Weights of a small class-conditioned image diffusion model: width 160.
Rows from block 2 of a small class-conditioned image diffusion model, named by matrix and row number. Rows with one number belong to one neuron. Each number is 50 + 15 x the weight over its row's rms, rounded and kept within 0 to 99. All counts start at 0.
After each neuron's rows are labels from the 100 images, of 14848 (inputs lightly noised), where the neuron reaches its highest value: "patch colour" is the nearest of a few named colours to the mean colour under the peak. Only what is clearly more common there than usual is listed. The data: simulated stained blood smears.
# fc1: MLP up (model.blocks.2.mlp.fc1.weight, 960x160), inputs 80-159
# fc2: MLP down (model.blocks.2.mlp.fc2.weight, 160x960, transposed), outputs 80-159

fc1.758:55 54 50 49 40 41 99 50 61 58 49 48 50 57 50 50 56 50 52 42 50 60 45 45 50 50 50 99 50 50 50 42 50 50 50 41 86 59 51 50 40 62 51 55 43 61 50 51 52 58 50 55 52 50 50 50 48 21 87 50 60 53 50 51 49 50 50 50 51 55 54 50 57 64 40 97 50 48 50 50
fc2.758:46 50 39 52 31 58 51 51 43 63 51 58 50 42 39 42 55 44 50 64 50 48 46 50 50 50 43 48 50 50 53 49 61 50 50 56 50 48 47 54 51 50 55 49 50 36 50 49 50 50 69 49 50 50 50 47 99 48 57 44 31 50 50 50 50 50 56 56 46 50 32 50 79 52 72 50 50 38 51 67
patch colour: purple

fc1.224:22 49 49 50 70 72 51 50 51 69 67 34 52 49 60 80 53 50 55 40 50 50 25 50 50 48 36 48 50 13 41 50 46 54 49 40 46 51 46 55 69 54 50 84 50 54 49 50 49 42 50 50 53 28 32 75 51 51 58 44 34 52 99 55 52 49 50 50 53 49 50 92 53 17 46 50 34 52 31 50
fc2.224:61 38 70 48 49 31 51 60 36 51 52 94 47 42 45 17 46 44 52 49 33 50 40 50 47 54 53 45 49 73 46 27 99 54 42 46 77 63 53 50 52 51 99 35 73 25 65 49 46 64 50 58 50 80 54 34 52 50 50 36 50 50 25 43 50 55 22 53 64 52 50 51 49 56 54 52 49 50 50 51
patch colour: white

fc1.333:55 50 50 49 51 60 45 57 50 33 67 44 53 64 51 25 40 48 44 46 51 16 50 72 34 37 37 52 85 34 49 53 87 30 50 67 37 55 29 54 72 45 81 38 50 54 54 50 42 71 18 52 50 58 44 56 34 51 99 53 72 50 49 59 59 50 50 56 50 56 44 50 50 46 50 50 49 51 45 61
fc2.333:48 43 70 69 51 56 49 50 60 59 22 52 70 27 72 41 48 50 54 49 50 50 13 41 49 54 63 49 48 69 54 59 23 54 58 49 36 41 39 55 48 64 50 55 50 54 58 50 52 45 76 43 51 50 50 50 39 48 44 50 46 50 56 44 50 74 50 51 50 59 55 49 48 44 50 50 60 50 48 50
patch colour: grey; purple

fc1.470:54 47 32 57 50 58 50 16 66 50 37 65 51 49 50 50 62 50 41 41 99 80 50 42 40 45 48 50 37 39 55 50 47 03 50 18 47 51 44 49 36 50 55 55 35 50 42 47 50 49 36 50 56 59 50 48 57 47 50 50 51 50 78 52 51 34 47 61 19 48 41 59 50 48 49 50 29 59 95 52
fc2.470:50 60 50 46 45 40 51 83 50 50 46 50 46 53 53 34 50 67 49 50 30 49 52 31 54 42 51 50 48 50 30 51 47 80 50 53 41 53 61 64 45 47 49 68 51 47 83 52 50 55 65 68 67 54 50 50 36 49 46 64 57 50 43 48 39 50 37 44 71 30 63 39 52 43 50 44 45 49 99 49
patch colour: white

fc1.695:53 21 52 50 46 58 51 61 50 95 58 46 49 44 49 41 52 36 46 92 54 54 51 45 45 89 45 53 50 29 52 49 33 52 51 76 63 51 35 58 57 44 53 31 51 45 62 54 05 60 74 50 73 50 68 56 40 64 50 46 62 51 52 51 39 53 79 58 51 52 19 57 30 75 37 52 72 00 50 44
fc2.695:52 49 23 60 16 63 65 42 58 24 38 53 52 48 49 53 57 50 25 37 48 50 36 48 63 42 55 46 65 52 49 49 54 23 52 37 50 13 42 50 36 57 64 50 49 59 47 38 80 64 64 52 46 49 36 52 40 38 45 44 69 47 32 22 53 50 16 49 34 85 37 51 50 40 46 38 41 53 49 51
patch colour: pink

fc1.430:48 37 86 55 50 30 45 50 58 51 50 50 50 75 53 39 47 50 48 59 42 82 90 55 35 50 26 66 53 03 19 49 77 46 76 48 63 36 54 48 45 52 53 50 50 63 62 50 53 49 16 50 57 50 61 62 52 60 27 60 28 77 59 57 55 33 42 50 37 50 48 63 59 63 50 67 99 50 52 48
fc2.430:47 48 35 50 36 62 50 32 51 48 67 56 44 48 53 48 44 46 50 48 47 50 39 47 71 43 46 49 45 85 92 60 50 50 45 54 52 71 34 45 43 45 45 55 37 46 50 40 65 25 96 50 59 50 45 03 51 33 67 61 51 53 50 50 49 66 51 49 71 50 50 44 13 52 50 31 01 50 49 54
patch colour: grey

fc1.515:39 38 50 89 43 83 46 54 69 62 53 52 10 39 48 23 49 45 00 51 52 54 58 50 02 31 62 95 48 34 38 45 60 58 36 69 52 49 76 61 38 19 38 49 54 51 86 47 50 52 21 58 70 86 41 34 36 43 59 54 40 51 51 60 59 45 44 51 71 45 53 46 48 50 31 43 42 48 47 45
fc2.515:48 82 51 52 39 49 61 51 35 55 50 49 51 64 57 56 52 50 82 50 46 69 50 29 71 66 51 34 48 99 78 51 50 46 51 55 48 74 35 51 56 86 52 27 35 56 83 42 43 44 99 38 25 49 45 52 02 30 55 51 50 50 47 26 46 27 49 51 47 49 51 41 55 63 52 52 94 49 54 68
patch colour: purple

fc1.162:50 47 50 44 50 52 99 50 62 49 50 50 50 59 53 50 51 56 51 50 51 48 57 50 06 49 50 50 45 50 50 40 50 50 61 39 45 49 66 99 51 52 55 36 48 50 50 50 49 42 50 50 51 56 38 45 69 50 60 71 50 08 46 50 50 50 47 48 50 83 36 54 63 49 50 07 50 51 50 51
fc2.162:50 53 50 71 51 49 49 50 61 49 35 56 64 52 60 50 39 58 50 71 48 48 50 50 58 50 65 35 50 50 65 50 66 50 44 17 50 52 22 99 29 50 32 50 50 29 57 50 59 72 15 60 50 37 62 63 49 48 57 53 47 52 49 51 51 50 53 50 50 50 60 04 54 54 50 96 36 54 68 47
patch colour: purple; brown

fc1.491:54 68 51 45 56 04 50 52 37 49 45 53 73 48 57 45 49 58 82 43 44 52 60 52 89 82 58 51 59 74 51 53 50 47 37 66 51 32 53 44 67 66 54 84 37 61 99 45 67 52 49 39 55 27 53 63 53 51 38 47 54 57 53 34 42 50 56 59 48 54 48 15 57 51 76 62 48 72 50 49
fc2.491:67 41 52 50 92 48 40 57 71 63 54 49 54 51 49 53 53 67 39 44 42 52 44 50 20 31 52 54 39 56 23 72 51 50 70 50 51 49 31 36 39 50 41 45 59 53 05 28 49 34 16 35 71 51 57 51 72 31 49 41 17 51 47 22 53 49 11 64 55 60 62 30 61 50 44 50 53 47 55 46
patch colour: grey

fc1.426:38 25 35 50 49 63 49 39 44 52 64 50 49 50 68 60 53 52 12 45 50 28 72 51 50 50 18 60 45 71 50 51 36 77 27 49 53 50 50 57 41 32 66 61 52 46 49 51 50 60 21 52 61 40 52 48 48 69 37 50 66 50 97 57 50 51 33 22 38 66 63 44 39 34 49 46 48 51 06 50
fc2.426:33 48 45 53 66 50 50 55 50 51 27 41 49 61 39 63 42 41 54 66 58 80 34 33 46 83 84 50 50 54 57 55 40 39 54 63 46 50 35 57 75 76 50 35 86 38 51 43 50 51 53 37 45 56 50 51 53 42 66 51 49 53 51 56 59 50 32 61 56 22 37 50 85 52 50 39 51 43 59 50
patch colour: pink

fc1.183:44 45 41 42 55 50 46 44 56 50 54 49 68 52 50 39 48 44 46 53 51 51 35 52 59 51 51 50 47 22 52 28 84 56 51 99 30 51 62 63 60 64 98 77 59 27 76 50 50 68 78 39 52 50 50 50 49 49 38 48 50 56 50 52 42 50 53 47 66 57 50 57 44 02 50 36 57 52 52 52
fc2.183:51 64 61 50 53 57 38 50 51 53 50 50 34 53 49 50 50 50 16 58 42 38 71 18 33 51 58 48 50 50 48 92 27 51 46 38 67 50 51 51 41 50 32 11 50 58 32 65 50 54 00 51 52 50 69 50 48 53 53 48 62 53 42 18 50 51 52 50 50 76 50 65 50 67 50 39 16 46 52 48
patch colour: purple

fc1.766:50 46 22 58 90 58 51 35 55 53 50 42 50 18 42 39 50 50 49 50 00 54 59 50 28 42 66 50 74 37 41 36 41 42 56 58 47 50 38 58 89 39 49 41 42 46 48 92 42 55 50 48 48 00 46 55 50 23 51 48 81 50 52 49 52 52 26 46 50 48 50 50 53 23 50 51 50 48 43 49
fc2.766:47 48 70 24 51 47 56 82 40 42 52 56 38 44 72 48 60 46 49 40 96 38 30 61 52 39 03 53 51 66 47 42 71 50 45 44 54 50 74 51 23 53 49 80 49 52 48 45 47 34 49 45 51 93 53 53 50 73 59 60 38 49 74 49 67 41 99 54 44 27 47 51 46 24 60 50 33 48 53 50
patch colour: grey

fc1.114:52 47 69 88 63 46 50 50 50 49 34 38 63 50 52 36 23 50 35 50 40 53 40 66 51 54 77 57 50 49 64 55 04 50 55 50 50 51 46 56 51 61 43 50 50 58 53 75 54 22 39 50 48 52 84 51 30 07 48 50 40 50 46 85 07 55 49 47 49 50 46 50 49 70 45 51 53 47 33 63
fc2.114:49 44 32 52 54 53 44 34 44 58 61 41 37 49 64 39 62 57 68 49 50 50 41 44 51 36 51 49 48 66 56 69 64 47 50 57 55 46 47 45 49 00 71 36 50 06 73 46 48 74 58 50 52 47 44 65 41 95 49 37 50 50 29 43 54 55 69 54 51 54 45 47 41 41 58 54 50 46 49 44
patch colour: purple; brown

fc1.357:64 35 40 49 48 75 57 50 57 26 50 49 55 74 50 45 48 54 70 49 50 31 37 81 47 42 40 43 65 51 50 64 46 50 54 49 45 49 34 49 71 50 84 36 50 52 41 50 42 46 50 57 50 59 42 46 43 54 99 50 51 50 51 72 53 45 50 57 23 59 41 34 50 37 54 77 50 50 49 54
fc2.357:50 73 37 50 34 50 51 37 63 50 56 33 52 44 41 41 53 50 28 46 56 54 58 51 52 60 53 47 66 36 39 33 50 48 48 50 50 50 81 47 50 45 55 50 53 55 41 45 51 50 15 39 51 43 52 50 48 67 44 50 57 50 63 53 51 43 54 50 57 51 63 45 46 53 50 32 62 54 50 50
patch colour: purple; grey

fc1.292:50 62 45 49 48 58 59 64 50 47 42 18 45 48 53 51 48 45 18 02 51 50 46 82 48 58 47 71 51 50 64 49 54 49 49 37 89 61 76 78 73 51 41 51 44 57 46 40 08 51 49 52 50 46 51 35 48 14 48 67 54 25 48 58 48 34 52 39 55 53 50 13 39 51 32 41 51 79 46 61
fc2.292:48 49 54 50 47 41 40 50 99 58 46 57 09 48 52 51 50 50 59 64 51 53 51 29 47 32 58 00 34 50 48 52 50 48 48 49 54 53 53 51 69 43 31 54 51 62 42 79 50 48 56 65 48 69 56 55 56 52 44 53 46 35 47 56 51 65 54 51 55 49 51 50 98 49 35 91 56 51 50 39
patch colour: grey

fc1.16:44 52 51 42 38 50 32 50 52 50 49 50 26 51 50 64 51 51 78 38 45 54 56 54 50 52 51 50 51 79 55 38 77 51 58 31 41 53 47 49 50 50 47 38 46 42 52 49 45 50 75 52 54 50 35 60 52 39 50 52 50 47 46 31 45 48 47 56 50 50 50 48 53 50 50 64 23 50 50 50
fc2.16:51 62 50 64 48 50 46 51 61 50 59 56 64 26 50 50 50 56 47 42 47 47 51 21 50 50 50 59 42 50 71 50 40 46 44 56 57 50 53 57 58 41 48 68 50 64 50 57 50 54 50 54 54 50 67 45 44 50 57 48 48 46 50 69 69 41 50 48 44 50 34 32 30 51 51 37 74 47 50 50
patch colour: white

fc1.210:80 43 48 00 33 51 51 50 63 50 53 56 66 57 43 48 30 47 55 74 46 51 50 50 50 66 29 51 50 51 43 48 46 15 48 70 33 60 53 50 15 54 52 50 58 50 74 71 53 62 63 65 34 20 44 42 49 32 54 50 50 53 61 44 99 33 51 65 50 38 23 47 45 50 46 56 61 47 50 51
fc2.210:31 50 91 54 23 50 40 50 26 50 51 49 49 50 28 42 60 53 45 52 40 07 47 48 51 47 49 48 50 51 50 63 18 49 50 44 49 54 41 51 50 77 29 63 80 50 00 63 50 50 52 50 50 62 62 50 50 50 50 51 47 50 50 50 00 50 50 54 50 28 50 53 50 31 50 48 49 50 76 51
patch colour: pink

fc1.123:31 41 59 50 54 48 50 30 48 50 39 48 50 42 57 46 50 40 33 50 26 44 43 50 55 39 55 50 19 64 52 47 51 64 51 46 60 56 51 50 60 50 33 60 50 50 50 52 51 50 44 00 50 45 53 48 50 55 26 54 75 37 50 50 55 49 42 64 39 50 49 50 40 63 50 48 30 51 39 49
fc2.123:62 84 65 50 46 47 50 63 57 53 46 76 50 43 43 31 54 58 66 34 50 67 67 50 53 50 50 50 49 50 49 50 39 49 45 51 33 48 53 47 39 50 67 50 41 52 44 69 50 68 58 99 64 43 50 50 44 65 50 50 50 57 59 50 23 25 68 51 62 50 49 44 50 57 50 49 38 48 63 52
patch colour: pink